From a checkpoint of a small masked image model.
Model: 5.01M parameters, encoder norm rmsnorm, encoder layers 8, decoder width 192, decoder layers 3.
Training: cautious_adamw at rate 0.0022, 27500 steps, batches of 128.
Data: trained on small charts drawn from random numbers, 101725 training examples, 34.6 epochs.
Rows from block 5 of the encoder of a small masked image model, named by matrix and row number. Rows with one number belong to one neuron. Each number is 128 + 32 x the weight over its row's rms, rounded and kept within 0 to 255. All counts start at 0. After the name is the row's rms in percent of the matrix's.
After each neuron's rows are labels from the 100 images, of 14976, where the neuron reaches its highest value: "strongest on" is what is common among them. Only what is clearly more common there than usual is listed. The data: small charts drawn from random numbers. In brackets: how many of the 100.
# fc1: MLP up (encoder.blocks.5.mlp.fc1.weight, 768x192), inputs 128-191
# fc2: MLP down (encoder.blocks.5.mlp.fc2.weight, 192x768, transposed), outputs 128-191

fc1.59 128 [123 151 115 120 119 134 161 138  83 118 101 118 138 122 172 162 109 188  99 147 118  84  80 187 131  93 152 133 144 175 103 123 225 114  97 155 151  74 146 162 118 148  95 127 116  99 111 134 103  92 102  96 123 137 145  74 111  77  41 159 150 165 144  69]
fc2.59 141 [145 136  94 119 121  75 128  69 128 176 117 130 132 125 101 102 137 147 150 130 133 159 115  79 130  95 141 113 150 126  77  80 142 150 149 153 118 123 170 121 138 153 133 101 150 136 121 116 199 166 117 138 180 167 117 200 148  56 137 107 184 144  89 118]
strongest on: one colour (96); radar chart (71)

fc1.9 125 [153  40 138 153 115 136 113 115 143 152  97 126  84 158 132 148 126 157 133 120 149 119 141 126  97 145  87 143 139 126 133 115 118  96 116 149  69 163 133  61 156 124  94 123 107 146 125  89 176 110  51 196 126 181  72 133  74 158 145  83 182  97 173 126]
fc2.9 120 [131 150 129 109 139 126 117 139 187 124 134 118 158 124  79  80 120  98 113 158 154 162 104 145 163  65 133 108  79 187 149 153 132 115 144 102 138 122 123 144 126 134 102  95 128  93 190 158 105 151 190  88 174 160 166 129 182  60 111  92 172 197 176 137]
strongest on: dark theme (100); bar chart (33); stacked bars (33); trend: falling (30)

fc1.690 122 [154 142 179 108 131 161  81 135 107 137  88 133 116 162 123 131 156 104 170  79 120 201 130 107 138 114 122 157  50 160 124 126 125  97 144  77 137 119 100 104 154 106 117  83 141 138 100  96 140  83 136  92 133 172  90 100 139 163 119 158 154  96 172 126]
fc2.690 131 [114 132  64 147 107 122 119 130 114 165 164 181  88  52 139 143 143 146 148 175  99 127 135  77  80 116 149 132 149 126 166 137  73 136 114 147 105  93 114  82  80 147  77 217 179 155 109 143 205 100 172 119  92 113 151 120 100 141  97 101 176 145 131 117]
strongest on: items: eight (97); stacked bars (58); bar chart (33)

fc1.475 126 [115  98 115  96 123 137  78  96 144 172 119 154 135 154  73 107 102  73 141 106 174 124 134 192 166 115 147 167  45 100 100 150 111 143 101  81 153 171 137 138 170 100 127  87  85 163 143 132 176 117 116  96 182 160 133 128 229  96 126  93 108 103 177 161]
fc2.475 131 [146 156 141 163 153 106 152 137 109  92 131 178 100  68 176 146 150 179 169 148 107 128 119  63 120 101 125 143 192 155 118  75 142 150  69 133 107  94 158  80 105  85  82 200 161 143 128 102 182 164 152 109  82 138 112 137  55 129 163 150 158 157  91 166]
strongest on: horizontal bar chart (41)

fc1.359 127 [192 127 113 202 114  89 110 130 164 158 145 111 103  79 114  55 185 134 133 117 203 133  79 132 119 100 165 112 105 117  72 149 135 189 174 141 130 143 188 189 113  74 144 158 126 103  90 121 104 116 112 127  41 162 183 161  92 166 159  94  89  88  86  73]
fc2.359 121 [144  59 141  87  91 134  72 123 127 141 126 125 110 138 104 162  99 161 198  74 164 145 127 146 134 142  55 156 159  94 129  68  79 123 123 154 154 161 107 147 139  87 129 117 143 136 137 124 212 146  99 130 128  65  85 109  72 104 152 118 203 126 129 123]
strongest on: heat grid (100); dark theme (90)

fc1.464 131 [176 127  79 137  70  81 153 124 121 146 142  55 138 138  77 119 106 146 100 157 116 151 135 122 140 183 145 123 148  84 119  99 149 148 141  65 149 119  90 106 150 144  91 137 154 143 190 128  97 135 119 140 152 123 111 140 124 118  99 119  92 159  97  59]
fc2.464 137 [162  40 144 160 131 213 142 203 105 153 142 124  74 144 119 106  78 158  96 121 162 176 143 168 129 112 121 132  78  96 113 123 147 171 111 120 179 101 114 193  80 130 148 168 108  88 133 123 148 120 220 104 146 174 165 149 101 148 120 123  78 145 135 129]
strongest on: falling (48); scatter plot (41); line chart (37)

fc1.115 122 [102  62 185 123  87  57 141 134 126 147  83 124 121  98 128 146 133 101 146 124 127 131 123 170 127  82 118 127  67 110 169 144 152  97 117 153 113 133 126 183 105 147 127 109 124 153 129 139 216 111 140 180  82 127 142 118 105 155 142  94  99 199  96 186]
fc2.115 126 [114 193 151  75 226 190 152 111 110 129 174 127 129 117 122 105  48 150 114 116 153 112 156  70 116 190 133 105 150 103 121 117 131 175 147 121 140 141 146 171 182  83 130 115 115  71 136 139  96 117 131 146 175 110 150 222 174  55 134 123  86  78 140 161]
strongest on: pie chart (63); stacked bars (32)

fc1.11 126 [106 141 165 102 126  97 120 162 123 142 153 127 152  94 136 115 164 132  72  83  73 143 111  98 119 167  77 140 116 131 110 185 148 117 131 135 122 114  77 179 160 102 160 173 137 146 133 154  91 125 149  73 129 142 122  89 152 106  94  86 135 138 158 178]
fc2.11 121 [ 98  60  83  84 126 140 108 105 165 102 142 122 120  63  96 133 131 165  81 121 141 107 103  52 117 128 142 149  97 113 101  86  93 111 140 135 100 154  96 147  63 115 112 177 134 155 183 146 156 188 161 124 121 113 126 158 149  82 146  89 142 166 141  71]
strongest on: heat grid (58); items: five (46); radar chart (42)

fc1.671 124 [122  93 132 150  95  86 134 162 147 144 154 168 121 180 153 163 187 157 193 167 159 144 145 150 146 123 134 141 117 113  69 150 173 115 129 122 149  92 202 122 145  97 133 137  92 170 130 202 104 123 119 105 139 124 118 123  95  90 160  59 158 151  61 167]
fc2.671 148 [167  72 170 151 157 154  93  90 126 141 134 190  90 100 137 184 166 143 166 164 145 163  94 137 155 124 126 133  90 104 133 179 106 133 163 101 150 135 141 150 151  14 114 180 168 147  60 156 136 120 163 110 138 126  81 138 122  86 155 141 120  91  72 163]
strongest on: heat grid (58)

fc1.142 120 [148 124 133 110  92 135 105 103  97  97 115 119  57 198 128 127 147 165 128  58 173 130 193 134 131 123 161 139 115 116 150 122 156 121 119 120 138 126 128 133 132 125 194 144  80 156  64 105 146 119 124 158 177 187  59 132 163 116 121  54 146  68 167 158]
fc2.142 129 [165 137 153 154 110  87 176 114  81 123 151 148  71 131  67  84 114  98 108 151 154 174 125 134 172 130 118 132  92 128 108 141  97 119  90 103 116 147 128 116 140 153  66 130 121 163 109 110 129  98  18 138 172 229  92 169 129 102  97 115 152  97 155 171]
strongest on: dark theme (99); items: six (72); stacked bars (55); bar chart (43)

fc1.110 155 [134  77  67 136  79  81 138 214 122  64  89 123 113 106  95 101 117 115 180 155 168 129 102 161 133 131 161 101 120  75 110 159  97 101  76 157 139  67 149 137  93 148  96 137 122 137 139 171 178  75 144 139  79 140 128 108 100 140 109 126 152 127  93 118]
fc2.110 153 [ 85 161 145 152 159 160 121 160 108 156 115 112 126 136 127  86 155 137 100  66 134 109 146 118 158 124 102 124 159 166  89 151 132 119 121 126 155 125 120 111 164 135 131 126 134 131 124 134 151 128  96  93 120 109 116 153 146 139 127 122 110 130  89  90]
strongest on: pie chart (54); ring chart (42); items: eight (37)

fc1.466 125 [ 83 113 106 115 125 131 122  63 107 137 127 130 115 114  94 176 165 111  70  90 111 207 102 132 104  33 167 124 147 130 172  81 156 128 115 118 141 148 164 130  86 116 159 117 136 165  66 164 142 111 121 147  94 116 194 111  90 121 150 130 117 151 134 111]
fc2.466 116 [128 104 117 144  68  92  98 109 156 135 135 106 153 127 124 133  84 186 122  57 164  81 108 118 138 175 152 117 166  82 153 126 144 125 129 125  75 133 108 132 135 109 129 132 100 157 132 115 176  96 174 131 120 171 116 153 179 205 104  98 106 191 130 121]
strongest on: pie chart (50); ring chart (47)

fc1.214 110 [108 166 123  60 190 109 121 172 121 118 158 139 154 117  78 131  86 120 153  75  86 137 142 154 131 132  95 147 106 108 106 139 127  63  58 133 120  78 179 100 143 127 159 162  92 139 157 143 119  66  90  88 103 141 189  91 189 151 159 151  84  91 100 117]
fc2.214 112 [139 146 159 142 147  95 123 117 142 148 133  99 170  61 138 122 147  69 117  90 123  82 128  74 105 143 108 120 117  76 126 105 135 162 125 188  93 200 125 155 122  60  74 106  89 114 132 164 153  83 128 155  91 182  59 140 115 126 121 144 127 126 133 142]
strongest on: ring chart (59); pie chart (41)

fc1.380 146 [ 86  61 117 137  85  99 152 210 116 112  81 104 110 178 145 129 166 125 197  84 145 122 145 130  93  70 132 176 117 128 157 164 119  67  88 113  89 101  94 164  92 117 130 150  85 142 173 144  76 121  92 134 134  86 167 110  60 143 145  96 174 123 107 170]
fc2.380 179 [153  92 140 169 127  99 101 139 138 161 123 163 122 170 107 124 144 102 135 106 118 108 126 124 144  76  88 134  85  97 126 102 119 108 132 126 104 142 138 128 185 106  91 139 163 120  89  79 157 154 132 178 108 133  97 139 113 129 137 165  88 142 121  54]
strongest on: pie chart (100); items: eight (41)

fc1.569 108 [109  94 134 113  85 145  98  84 122 115 122 138 105 111  99 119 119 105 135  93 104 163 133 158 119 182 114  85 174  56  69 116 153  89  81 155 151  91 111  69 168 151 103 202 178 127 113 120 109  88 119 185  84 177  41 129 123 164  97 118  80 110 194 135]
fc2.569 103 [111 122 186 159 147 140  90 126  89 164 110 158 161 143 131  24 107 168 171 127 106 145 116  95 162 101 124 139 140 122  96 107 159 181 123 140 118 122 171 152  83 117 102 119 112 116 150 171 110 146  88 132 169 185 151 188 134  70  67 144 116 102 100 108]
strongest on: stacked bars (64); items: four (59); dip in the middle (38); kind: lollipop chart (26)

fc1.395 106 [144  85 130 116  98 132 121 106 158 145 125 107 120 120 175  97 175 123 161 194 178 179 108 131 136 133 161  58 143 127 119 181 132 126 156  73  87 123 196 165 140 150 149  85 213 110 144 123 128  78 169 161 140  88 173 151 179 155 146  75 112 116 112 147]
fc2.395 090 [131 160 148 124 152 116 191  88  95 109 123 172 111 109 174 144  90 179 118 117  68 128 157 111 124  73 132 126 129 116 162 114 149 123 130  99 145 129  73 105 106 124  98 173 178  88 102 177  99 120 137 128 157 107  89 140 154 151 168 132 136 133 102 139]
strongest on: dark theme (100); lollipop chart (51); step chart (39)

fc1.141 098 [152  91 139  77 106 140 143 175 164 129 151 175 167 100  90  74  99 102 149 157 111 161 102 109 165 109 130 125  70 136 136 196 121 101  87  73 156 167 129 171  85 106 107 183 158  94  63 181 109 121 121 114  88 170 157  98 131  90  92 130 169 144  98  93]
fc2.141 094 [192  88 162  82 149 101  97 116 155 114 102 116 100 143 169 101 116  65 134 107  84 139 141 128 181 133  72 141 152 129 147 158 128 124 158 176 155 170  71 122 163  76 100 132 136 151 126  87 129 160 141 165 152 180  81 120  92 112 125 180 157 118 122  68]
strongest on: horizontal bar chart (54); radar chart (46)

fc1.179 119 [ 96  72 123 122 160 111 130 137 104 132 125 169  97 127 131 181 123  83  82  53  99 124 155 119 120  96 106 104 159 131 179  60 161 107 153  96 133 168 135 115 150 110  92 175 170 141 130 140  76 129 139  88  95  85  77  86 161  99  57 158 148  70 161 113]
fc2.179 135 [161  51 119  78 180 130  72  88 113 110 119 138 155 106 147 142  98 156 128  94 127 141 133 148 136 140 171 123 165 162 209  93 124 195 193 103 162 144  66 120 135 125 136 148 182 117 140 122 169  78 166 116 106  72  88  43 182 111 129 132 153 135 133 163]
strongest on: one colour (100); step chart (88)

fc1.697 110 [157 140 160 143 117 154 132 166 177 102 114 181 200 109 145 144 116  98 168 121  78 182 179 117 159  88 102 130  92 138 114 140 111  92 127  99  69 170  93  91  85 143 157 140 147 104 173 119 172 116 143  99  89  98 160 100 112 168 112 112 147 151  66 148]
fc2.697 107 [140 154 139 123 173 113 161 104  90 161  97 132 149 168 172  99 114 173 112  84 168 106 172  95 126  94 167 106 132 147 105  60 118 137 163 205 115 158 123 152 123 159 127  93 116 150  65 144 143 153 138 107 119 126 102 156 169  72 142 141 129 141 117 122]
strongest on: bar chart (50); rising (38); histogram (36)

fc1.34 113 [174 132  84  92 120 103  76  98 129 112 176 163 126 129  80  85 145 154 147 128 194 103 153 177 126  96 185 172 138  92 122 101 144 165 118 112 119 117 137 118 106 121 145 103  93 201 161  99 110 101 111 151 123 167 127 147 187 156 121 121 103 123 121 165]
fc2.34 106 [182 104 144  63 150 131 115 119 117 122 159 183 128 127  98  77  72 148 101  93 133 147 133  86  75 108 121 127 151 118 107  74  70 105 130 127 115 171 142 152 143 166 129  82  70 134  78 106 204 136 122 143 153 127 110 190 133  86  80 151 143  68 141 116]
strongest on: dark theme (99); stacked bars (75); items: six (51); items: seven (32)

fc1.601 110 [109 112 150 119  93 149  52 141 125 170 160 125 163 113 135 110 152 158 127  90  96  84  99 174 165 162  82  89  97 125 140 169 144  96 110 141  94 105 140 159 129  56 104  98 124 143  87 156 117 100 101 111 110 135 121  86 128 146 107 146 137 184 112 115]
fc2.601 097 [113 120 153 144 107 129 105 205 133 135  89  65 153 127 165 201 133 133 104 155 145 122 139  99  86 129 111 106 106 123 120  86 121  98 127 140  29 149 131 121 130  99 125 153 120 154  99 122 185 110  71 188 125  77  93 123 119 116 153 132  88 174 132 134]
strongest on: ring chart (57); pie chart (34)

fc1.573 109 [113  93  88 167 117 185 146 175 178 119 153 104  97 127  79 185 142 113 110 151  81 195 117 109 158 142  82 163 150 126  69  85  96 134 119 109 121 111 146 101  86 168 124 171 148 105 139  67 128 126 163 136 162 145 127 123 128  91 121 101 116 138 139 115]
fc2.573 115 [111 103 159 123  81 117 117  87  51  92 135 128 113 186  49 111  53 102 140 103 211 173  66 159 149 165 105 129 184 120 138 127 123  79 105 157  91 131  73 149 148 112 120 162 136 107 108 105  98 154 169 118 117 169 140 170 115 159 163 116 109 140 112 143]
strongest on: one colour (98); step chart (85)

fc1.144 119 [116 178 113  39 175  40 145 145 101 133 131  94 147 120  90 109  95 137 162  80  81 127 108 133  66 106 125 104  84 123 125 138 147  66  59 131 127  83 163 107 132 135 153 130  99 153 138 141  91 138 129 107  84 120 132 113 150 158 167 154  78  85 158 118]
fc2.144 125 [195 108 149 156 145  73  86  96 151 145 140  84 165  78 131 110 124  68 121 142 115  72 135 121 129 119 129 123 131  73 114  91 132 141 133 174  83 213 140 152 139  96  95 115 113 146 140 142 120  95 171 124  89 183 115 149 126 105 151 174  92 134  70 142]
strongest on: pie chart (51); ring chart (48)

fc1.736 130 [147  89 152  78 144 168 150 122 156 127 127 147 183  91 125 153 156 122  85 141 123 108  74 188 147 115 116 148 115 164  80 163 165 120 124 101  72  89 162 129 126 142 150 155 156  95 123 141 149 111 129 108  92  72 157  65 112 123 124  87  84 137 106  78]
fc2.736 139 [ 87 160  89 105 148 104 122  38 120 172  92 165 114 108 170 111  88 152  44 136  61 115 117 124 144 102 130 136  84 134 108  84 149 128 149 152 115 107 108 111  94 181  62 105 113 161 141 103 181 130 140 113 138 128  92 144 127  94 105 131 120 172 144 124]
strongest on: dark theme (100); line chart (40)

fc1.64 132 [141 157 101 159 124 123 146 150  42 162 136 130 160 138 112 171 118 165 108 127 118 148 177 116 133 141 136 131 114 151 101 120 177 143  86 146 120  57 103 109 123 114  67 149 128 170 147 146 119 104 161 127 113 153  73  66  85  57  95 139 142 178 160  79]
fc2.64 138 [159  89 179 135 173 100  95 160 124 106 178 159 185 109 140 154 127 158 167 163 147 130  91 116 127 113 105 126 147 138 160 118  78 132 122 148 105 139 164 111  93 110 114 118 156 117 145 163 183 118 151 145 154 104  92 129 106 203 107 104 107  69  23 146]
strongest on: pie chart (46); ring chart (29)

fc1.424 101 [113 149 116 115 119  68 124  74  88 120 131 149 143 133 163 143  97 195 107  94 113 163  72 167  96  76 116 138 163 147  97 170 177 125  57 125 164  84 164 100  69 111 132 154 110 128  87 157  63 118  91  70 103 184 134  82  95 125 173 179 138 176 155 150]
fc2.424 091 [ 85 159 162 149  94 106 130 163 127 149 114 132 105 154 142 105 122  76 100 126 143 153 155 119 107  90 129 140 126  89 178  83 103 120 195 163 116 132 156 131 246  73 121 138 108 148 142 137 205 113 119 181 171 130  69 159  95 127  63 123 131 127  60  98]
strongest on: ring chart (50); pie chart (42)

fc1.94 123 [ 57 162 113 158  94 154 139 137  69 132 125 121 116  71 144 141 145  98  90 223 105 113 103 148  95 146 162 124 123 150  89  81 153 141  93 102 126 144 129 137 155 147 119 166  86 139 110 118 168  89  89 176 183 136 146 130 196 104 139 166  98 118 117 103]
fc2.94 115 [118 125 140  80 120 170 140 161 202 127 145 143 181 108 104 142 108  82 131  74 163 118 204 166 180  97  95 113 121 138 163 157 157  99 142 133 123  95 154 112 166 122  91 144 117 110 142 112 136 135 157  96  46 233 130  59 136 139 106  94 170 176  96 134]
strongest on: falling (38); area chart (34); line chart (29)

fc1.105 118 [170 193 129 160 120 110  87 147 177 129 133  51 141 160 108  80 110 145 210 109 136 127 124 120 102 144 176 114 124 126 114 146 114  94 162 109 123  94  95 108 207  97 168 138 134 176 116 179 156 146 145  85 115 130 184  98  76 160 148 142  94 166 180 161]
fc2.105 116 [160 111 127 116 141 165 143 117 135 109 145 122 158 183 141 130  94 167 139 106 176 133 179 125 184 145 105 125  93 139 169 152  97 180 114 119 163 127 172 160  99 186 165 101 123 101  55 153 118 142 159 120 136 104 152 118 222 118  87 135 134 137 153 138]
strongest on: stacked bars (32); bar chart (25)

fc1.227 138 [ 61 104  73 193 122 148 139 122  91 169 149 167 104  91 130  97 157 115 101 165 109 137  41 113 108 143 108 121 145 153 222 131 125 175  97  75  61 127 134 142 128  88  77 138 131 178 150 175 177  86  65 167  90 142 106  64 120 122  93 146 167 171 118  97]
fc2.227 150 [118  51 141  63  92  75 116 100 142 175 103 144  92 152 117 146 112 152 151 138 139 139 118 124  95 101  84 126  99 108 130 152 147 157  57 124 114 128 159 150 140 129 135 150 163  75 115 124 126 112  83 168 211 130 160 157 133 136 142 135 181  45  54 159]
strongest on: one colour (100); radar chart (98)

fc1.44 110 [174 181 112 103 153  94  88 139 123 109  76 133  94 172 109  87 169  95 101 149 125  96 169 153 149 110 153  93  99 132 102 101 146 108  77  77 139  46 157 114 135 153 133 112 148 164 107  84 147 118 148  75  80 160 129 104 144  87 170 156 100 181 149 147]
fc2.44 100 [150 168 158 168 157  88 156 145 143 102 145 129 110 108  94 106 130 186 148 151 146 166 143 111 133 108 145 122 139 168 176 150 121 192 100  73 110 106 112 149  99 130 166 108 177 126  80 160 167  89 139 144 158  85 120 157 175 143 127  78  85 137  34 177]
strongest on: horizontal bar chart (100); grid lines (65)

fc1.185 122 [110 110 169 136 133 158 145 124 153 156 109 102 150 133 161 167 120 176 110 148  75 160 164  94 139 154 128 101 123 124  86  67 124 144 148 105 125  92 151 120 155 174 193  77 179 122 167  80 167 141 120 119 121 115  98 123 102 103 103 147 146 150 156 146]
fc2.185 110 [178 148 103 140 101  94 135 102 136 140 169 136 108 108  90 101 127  81 154 154 147 103  90 151 128 116 136 127 107 150 155 191 161 137 102 132 132 148 116 141 124  92  61 189 140 121 100 212 107 100 146 136 122 153 183 135 125 169 157  74 102  98 118 147]
strongest on: one colour (93); step chart (50); lollipop chart (47); items: eight (46)

fc1.384 111 [146 140 116 149  74 154 134 161 119 142 136 152 115 126 116 156 111 142  93 144 122 108 209 151 132 151  55 144  94  77  97  97  91 136  71 160 139 123 163 102 114 170 111 129 126 104  89 124 157 141 133 167 121 138  91 116 154  32 114 166 180 130 110 174]
fc2.384 104 [148 144 100  98 207  95 109  99 161 140 101 100 157 133  95 140  96 147 113  85 108  90 145  97 148 133 156 125 143  97 127 113 157  82 207 116 152 143  94 112 162 160 127 145 176 184 114 154 124 171 155  99 132 152 109 117 229 160 140 130 111 133 122 109]
strongest on: dark theme (100); horizontal bar chart (82)

fc1.471 121 [ 78 105 119 149 121 120 120 156 104 145 141 140 113 197 151 101 134  90 118  71 195 101 115 150 102  54  80 117  91 128 188 173 107 136 124 156  96 161  84 131  89  82 172 153  43 143 101 133 126 152 136 109  91 230 150 124 105  94 153 139 130 178 105 103]
fc2.471 121 [135 134 125  47 134 138 107 110  92 126 132 158 142 100 180  66 163 156 190 130 107 116  60 136 165 156 134   0 160 133 139 145 179 118 110 131 137 103  90 138 124 115 135 221 155  68 145 150  84 105 129  70 153 117  94 141 146 134 188 169 110 124 120 149]
strongest on: heat grid (97); items: seven (35)

fc1.138 118 [181 154  93 104 150 129 110  99 130 117 118 124  44 143 113 174 195 152 123 151 129 116 117 156 184 122 112 106  89  94  55 161 140 131 129 101 150 140 133 161 110 104 142  47 113  91  80 147 123 139 136  84 129  70 171  85 104  84 139 172  62 178 161 124]
fc2.138 119 [ 72  97 149  93 143 116 151 130 104  56 152 163  56 126 137 139 202 159 165 117 146 108 141 138 145  79 150  97 121 116 135 118 215 122  87 106  99 151 107 147 133  87 120 110  93 103 161 136 123 158  78 137 127 183 122 136  93 156  89 123  94  90 110 146]
strongest on: horizontal bar chart (98); items: eight (33); items: seven (30)

fc1.332 125 [162 120 159 118 114 100  67 119 120 123  90  97 115 164  93 132 147 130 156  97 154 127 162  86  68  73 140 105  62  97 120  69  96  88 118  52  62 126 129  72 107 142 138  86 132 141 133  85 128  86 143 130 151 112 127 127  87 192 163 141 162 134 104 151]
fc2.332 131 [175 117 173  87 122 114 157  88  92 108 125 144 194  47 162 195 188 150  89 171  87 128 105 139 120 155 120 162 128 144 156 102 145 170 142 154 163 163  86 157  88 111 126 110 119  95 152 179 168 113 161 129 182 172  57  74 101 163 110 104 142  76 117 114]
strongest on: items: eight (99); stacked bars (54); bar chart (28)

fc1.710 112 [136  81 133 188 126 136 115 123 180 130  85 149 114  71 159 162 188  93 146 148 190  92 117 144 102  91 102 143 175 125 177 149 157 194 103 125  42 135 154  97 122 109 129 177 130 123 154 125 106 105  98 146  58 142 166 125 125 168 149  83 135 117  51 183]
fc2.710 098 [ 97  74 147 133  89 117 119 129 159 131  84 168 179 173 122 172 120  77 160 153  70 166 118 116 114 121 113 136 142 175  63  74 108 140  97  75 101 158 140 106 186  68 131 126 149 118 154 133 137  65 130 119 163 117 100 144 171 118 158 113  89  32 107 122]
strongest on: dark theme (82); radar chart (29)

fc1.644 116 [138  71 172 123 103 153 114 135 128  95 107 168  99 143 135 119  90 123 148  87 147 204 156 107 151 147  99 141  66 137  70  73 107  91 156 123 110 128 131 159 177  71 150 104 104 136 148  88 154 136 137 122 117 182 132 118  49 173 141 140 134 122 167 190]
fc2.644 118 [135 126  87 194 115 140 121 129 128 146 176 130 154 150  78 143 165 101 224 151 186 139 122 104 138 103 157 113  48  91 153 163 133 161 103  71  98 101 146 100  76 137 104 107 141 181 128 153 134  94 153  85 129  90 146 138 166 119 222 137 188 176 128 105]
strongest on: stacked bars (46); items: six (42); bar chart (30)

fc1.292 115 [172 178 126 163  86  77 141 160 156 128 165 101  81 110 131  82 122 112 149 137 128 216  58 109 135 130 102 148 115 124  79 184  74 121  88  90 118 155 141 156 107 174 149 138  90 117  96 185 143 126 123 176 159 151 150 126 130 140 156  85 101 154 147 171]
fc2.292 122 [119  81 149 177 150  56 124  86  96 116 165 102 127  53 119 150 168 123 172  99 135 116 116 148 120  98 104 149 173 146 151 158 141 124 125 129 171 157 121 164 127 130 103  91 101 179 131 116 108 178 180 100 119 146 126 155 108 123 140 169 146 144 154 158]
strongest on: horizontal bar chart (100); grid lines (100); items: three (47); items: four (37)

fc1.24 118 [135 172 105  86 127 142  72 137 137 119 131 106 141 117  87  72 128  78 130 154 139  64 120 155 157 115 154 147 171 136  72 126 134 105 116 148 186  73 122 112 164 152 132 167 159 130 102 108 144  98 106 106 162 131 150 126 184 123 160 119 139 120 111 112]
fc2.24 105 [166  86 143  77 108 139 113  79 147 156  99 102 105  89 161 118  86  89  87  91 139 150 173 161 133 122  79 131 133 131 116 109  96 145 137 148 132 142 146  98 165 139  94 125 148 144 169 123 121 150 127 172 147 114 164 129 133 164 128 132  84 121 126 116]
strongest on: horizontal bar chart (78)

fc1.606 137 [106 177 115  71 132 128 147 166 177 116 143 106 107  46 104 161 144 131  81 136 115  73 156 146  80  99 119 139 136 141 109 126 168  70 131  80 116  90 123 149 160 145 100 162 118 150 126 137  77 113 145  49  89 127 163 110 125 141  61 134 165 107 149 129]
fc2.606 140 [125 123 118  94 121 163  93 102 189 180 135 171 146  74 120 112 101 156  88  81  88 119 139 181 155 129 120 135 140 168 122 101  69  91 118  71 115 103 108 135  76 116 102 173 158 168 101 143 181 103  97  95 155 145 117 167 146 144 168 110 166 103  79 162]
strongest on: one colour (100); line chart (61); falling (53); kind: radar chart (37)

fc1.324 115 [107 103 135 181 133 134  95 192 121 134 162 138 162 148  94  99 201 130 135 133 110 142 118 118  96 107 162 153  69  76 140 112 129  99 110 117 100 157 103 164 153 103 195 144 120  96 124 133 130 124 121 126 164  89  52 142 119 155 118 115 119  63  90  46]
fc2.324 126 [139 167 151 179 120  77 148 144 137 157 133  72 151  82 148 149 161  77  92 178  98 187 108 156  71 144 174 135 135  89 174 114 120 149 186 163  75 204  75 136 113 140 123 128  82 153 151 143 136 108 176 150 143  61  96 118 113 119 107 139 135  90 128 108]
strongest on: falling (31)

fc1.386 123 [115 169  88 140 101 136 140  98 129 147 143 143 138 165  90 147 137  91 179 139 165 102 125 165  67  89 139 186 153 114 104 123 145  80  79 120 149 144 198 143 104 133 166 164  62 114 107 182 163  86 114 153 121 120 161 112  99 129 147 154 132 136  61 161]
fc2.386 133 [143 100 110  89  98 191 105  54 113 124 117 134 122 188 182 128  91 138 158 171 138 126 158 119 168 117 156 135  80 126 118 150 151 123 137  15 143  60 192 110 116 117  91 125 158 173 100 182 148 195 159  98 135 108 157 150 167 113 148  87 224 144 174 127]
strongest on: pie chart (51); ring chart (49)

fc1.452 110 [119 101 147 125 127 164 136  60  86 152 157  98 171 132 154 174 142 148 100 121 113 207 120 195 167 101 150 117 105 110 108 185 137 153 107 154 146  90 190  97 126  78  56 143 148 143 159 112 102 119 126  79 199 152 134 132 114  82 144 144 133 163  88 183]
fc2.452 090 [ 61 104 121 120 158 140  91 158 128 120 176  93 168 104 115 154 198 128 114 123 127 141 181  66 111  68 107 129 132 142 129 166 128 140  99 156 126  85 156  93 128 133  88 126 159 177  89  78 136 156 108 117 117  99 136 114 104 137 133 159 120  69 144 118]
strongest on: ring chart (58); pie chart (42)

fc1.298 095 [111 169 105 169  27 121  99  95 116 129 110 185  96 145 139 115 101  92  73 178  94 224 105 124  89 168 172 117 142 132  93 135 182 141  82  70  91 125 162 140 120  75  89 118 175 147 135 179  92 107 133 120 149 101 158 115 135  60  94 103 119 208 133 155]
fc2.298 090 [124  77 141 112 119 133  98  66 103 157  93  80  71 109 164 105 129 133 154 148 105 178  89 127 139 176 120 131 146 128 128 152  88 146 190 144 127 131 137 113 149 139 122 115 105 215 103 143 146 147 164 208 173 114 108 149 159 122 103 162 173 155 129  97]
strongest on: horizontal bar chart (100); items: three (31)

fc1.667 116 [ 19 105 136  87 130 199 109 166  69 149 138 191 131 136  75 116 110 149 158 162 176 162  94 147 107 123 117 129 108 123 137 122 119 148 128 151 116 146 151 161 165 116  82  96  80 171 154 114 175 109 114 112 127  84 149 150 187 110  75 160 169 110 175 160]
fc2.667 108 [156 117 128 130 125 141 176 140 137 111 170 110 174 159 148 130 173 164 132 106 149 102 183 129 125  88 129 106  93 130  75 131 139 169 134 108 169 169 170 135 113 134 203 154  59  57 127 112 198 184 131 144 127 194 105 153 120 138 116 185  99  55 144 101]
strongest on: one colour (97); histogram (51); dip in the middle (45); kind: line chart (25)